{"arch": "unet", "model": "spectrogram enhancement model", "dataset": "simulated modem signals in the audio band", "train_examples": 78125, "n_mels": 64, "hop_length": 160, "input": "log_mel", "win_length": 512, "task": "enhancement", "loss": "charbonnier", "norm": "groupnorm", "hidden_act": "leaky_relu", "weight_standardization": true, "pixel_unshuffle": 2, "widths": [96, 96, 192], "blocks_per_level": 2, "block": "basic", "attention": true, "upsampling": "pixel_shuffle", "init": "kaiming_normal", "residual_init": "none", "optimizer": "nadamw", "learning_rate": 0.0017, "beta1": 0.8, "beta2": 0.999, "eps": 1e-08, "max_grad_norm": 1.0, "max_steps": 9100, "batch_size": 96, "epochs": 11.2, "lr_schedule": "cosine", "final_lr_fraction": 0.05, "warmup_steps": 910, "weight_decay": 0.1}
Rows from block 5 of a small spectrogram enhancement model, named by matrix and row number. Rows with one number belong to one channel. Each number is 128 + 24 x the weight over its row's rms, rounded and kept within 0 to 255. All counts start at 0. Numbers have three digits each.
After each channel's rows are labels from the 100 clips, of 14976, where the channel reaches its highest value: "responds to" is what is common among them. Only what is clearly more common there than usual is listed. The data: simulated modem signals in the audio band.
# convs0: first 3x3 conv (model.mid.0.convs.0.weight, 192x192x3x3, standardized in use, each kernel summed), inputs 96-191
# convs1: second 3x3 conv (model.mid.0.convs.1.weight, 192x192x3x3, standardized in use, transposed, each kernel summed), outputs 96-191

convs0.132:065112097140166114121116107182141112121108090144160145132103138145130127087114147202126131095086151139114142123155128153098146153151128147160123149113134113139100118152126114124140130152135137169128189186092160116141100096136130153148140144179105122130111120102113102104124144160127115132
convs1.132:094119135136107121173129165133122106102154134086122147116143132143133116152158135087117137130150111110147177121104114140133133111134123114101148095143146139103130159117082126146098143121107124101124083088094134141116169175129114169120107113097126094134158117147132147079109086125126143154
responds to: carrier: 1.5 to 2.5 kHz; OFDM

convs0.150:092120118130155090121131110166132075159104122145130145138108133173134130103105140161125135068089153118085122139147146128095103144156136126175117158109147120136109121166135115126143127132115154172154200155089134100142099102128129142119151145158119125131127131143125113101149148127148100123
convs1.150:088111132148098136174113136126135132116171130122128151103152128160119086126177166091100135140147113101171166114111114150135141120107159132084116087133131124118109162107100129147102139107087123122132080086110150142137174183143124150133089126098144140138146121127116154090129096122133147166
responds to: carrier: 1.5 to 2.5 kHz; OFDM

convs0.135:089123101121198101137104124174133123131131104140136158122107152155116121104124136193115127080104136128113134131140109148099140160145119134188134149132152109141120106145122122131112135148155146145146199173094147128133101099124134148155141142174102104102083106128126087093102134140115115131
convs1.135:086130141130108134168118160133129110118142131089138153109148125152131111139163140084120120132157114100144174113100123150123142115125134112093127103147140142114126153112089121128099149116097125105130085093099141137129165171128129163130089102097111113132153122132132147078108094122135159168
responds to: carrier: 4.5 to 5.5 kHz; strong noise

convs0.139:082106111119174102124109109156122099143128118143145136125126139149126139107103151164112143088092132139109146142152159154105143138155107159164138147105136099135123118144126134145134118124132143147145190180094163133118090081130123151142146144170119129125127136118094084109139154126126105118
convs1.139:081123147139114121171114168128124113120155128096146156110143125149133105131161143091101124131155120095152174122100119153117148114127142114104124099140142138119119162124084116135093153114094125113140089077101152140132160169120136161133081091094112110129152121141118145085111093128142144162
responds to: carrier: 1.5 to 2.5 kHz; strong noise; OFDM

convs0.164:141080102091128096126122122088131184159146106127140104154089086113153132105142133124107142127148208097160141135134131153161117138148124133110121085093182122091107129137128117143155157108096104097203135096158107145093130160127110128117110108115136166124121125109119146162110139114138133115
convs1.164:124152134155122155159157094132187143158089171121118168102137112130121054120125128147137105136139144117105108141158164178202129144128159111113105113136123104139116127154136158125140167130096089165126103137147116124141115125096163096152100122108115156120139119100116120145150139111133138134
responds to: burst

convs0.129:133105127131117103087140118101088177129143083142164110149135106103154118095163154116119107125125167117147126114103144170105143135151165123124121110109171134105130123118117146103141132129110137109189126122171134143119163136117084115109110119108158159118122144119116103163081109139141098086
convs1.129:178141128123080146122157098140143153105093126143115112145108142114118117140142115137137093126122124138128078118166178141129105177121140170123113159123082121147111128110159112141137112107142131153109090152165118142148115093108146111156165122117134157177122120128152150151172151109134100131
responds to: fading; burst

convs0.7:126092121131108138191128110143173136144122110083128114129136121200114094108143152110114107095119195120132129128175121121131110113099172148093117125123129113146104121134108114097118122121119114145141106114164109130099131164102160134100113134143080183103127141102107097186109114120152098166
convs1.7:119103133118173081104094142125099132116139131150115139106119124121105169118073124152119158121101109168142121100101112109091153111113088094148164116117137135140162097134129146119095115160149147117134183147133147105128100119117095149119140134153124118115110114166110110118120134146081153087
responds to: burst; fading

convs0.145:095116101124169111119127114172134090121114114148142147115123150147145127079114139191127147081102135141107129126129153149102139156159133142161124171121154097132095135149119133120155110146139132163145208161094141106132116098122119141141159132155124107130110131126118084117126155134154101134
convs1.145:081136128140104132174125161128129117118170125096139157124155107152131111136171162090118123140148115099149173117105129154125150113121150108098124082124138137119112154103100116140106143109092120117142080075113143129118160173121138158130091110097126125133140131124121157087117087128141153158
responds to: carrier: 1.5 to 2.5 kHz; OFDM

convs0.173:137098134121095112093111117089090176127173108134151132148136123097144104129168130104087106115135129106144119112088143141103141112145143121118104092138113140132128153128118119117157135137120115118154060117176118145136148163136130108122107121111128157118123133124118109156116099146124120095
convs1.173:186163119114127163102150097113129162157104111147116096173118125094133117123144124167139115116104145136109088146162122116121096130128131170155114160112124125127103118149164134125158125124152122141133144154170096150124129101142132080125142154134142143113088150104146112175128158123148108116
responds to: fading; burst

convs0.82:112112141119092095168132130109126186118136126123151121150132137116122126111163150117095116126112196108141120117150151138142140137117157143114119126117114113147132154112118122097135154125126089130188074093185100133129155167118144106094125117101135198143130144117122096154132103135131124102
convs1.82:180115125123108155109160097137141134118118109134121109139108131108136146099084103169127111127098113177109089124138151132146133149154126156133143183116067112132120119129144151150158092153144144150111124160160123100131088088163104110154149150150149118148097158136122124154182171123103099087
responds to: burst; fading

convs0.91:075106116132177107128116101173131096129119115135146152127118158140125138092109132195125133091103143153112133142164132150105132153147120136169127145125135110122106121144119125120126118157128131140140186187088149117133091078131127160163144151173103105128104130120117089101118145138130109116
convs1.91:083125144131107125166119166129121110101156134093129147102142119141134119144165131089120135139156107108150177124096113143118137112120129110090134100143145143115127156117095114136096144125100129101129092088094149131116165169133122168121101102093114100136149125143133149079110093124128162159
responds to: strong noise

convs0.50:082108091127170125128131097148135101143116102143154133127127156158158126077107146192114124092099146147108135145155168168093132154142132141164119149116138116128104114160124115125145122141126139157136182182081156117132096101124120142141130130172126112137116135119118086113139151126143097122
convs1.50:092129141132101126173122174127121104116155134092130143123145112152133124141168146085115122134154111097150174123098117140134143114124135124087136103150145141114126150111095117130100148124103119103133083077103131134115165170138122158118111104096114104135162120135139157083106085126142148166
responds to: carrier: 1.5 to 2.5 kHz; OFDM

convs0.157:088129105121175088108102118174127108129113136148119135122123159152107148113116127184107144091099136137113147143145109127098126154148117132160128160119149103127110107160120126134115127140140148146146187172095144116127086094121145151165157139170102108114098135116121096100120146132126121126
convs1.157:082120125144106127174115165124129111114153140091151152108153117159134119133162151094109132135149112103132170108095121157127143111129141099101131088139136130123129157122087120138095153124087122114139085087103158128122159176118125160127075105102119118134149130140123141080119095127126151161
responds to: strong noise

convs0.143:132091118130097118155139130095121173137142109113171103140124100121147119078156145110102117097104170125117118112138167142129123095130142108105118105117116117148117150119127119112156135122115088138185066098172119142115159190118123124112109109098144172136122146102092086171106102109163091113
convs1.143:150126130134124138096138092099139133165135138151105090145128124081144134113090119150177131125093153164071112143146146130105122100118115165184132163104139098132131085123179176094136109132127136139119147130167109112126076101138092083140138095146155126138113149119136109168137151112139077119
responds to: burst; 800 baud; OFDM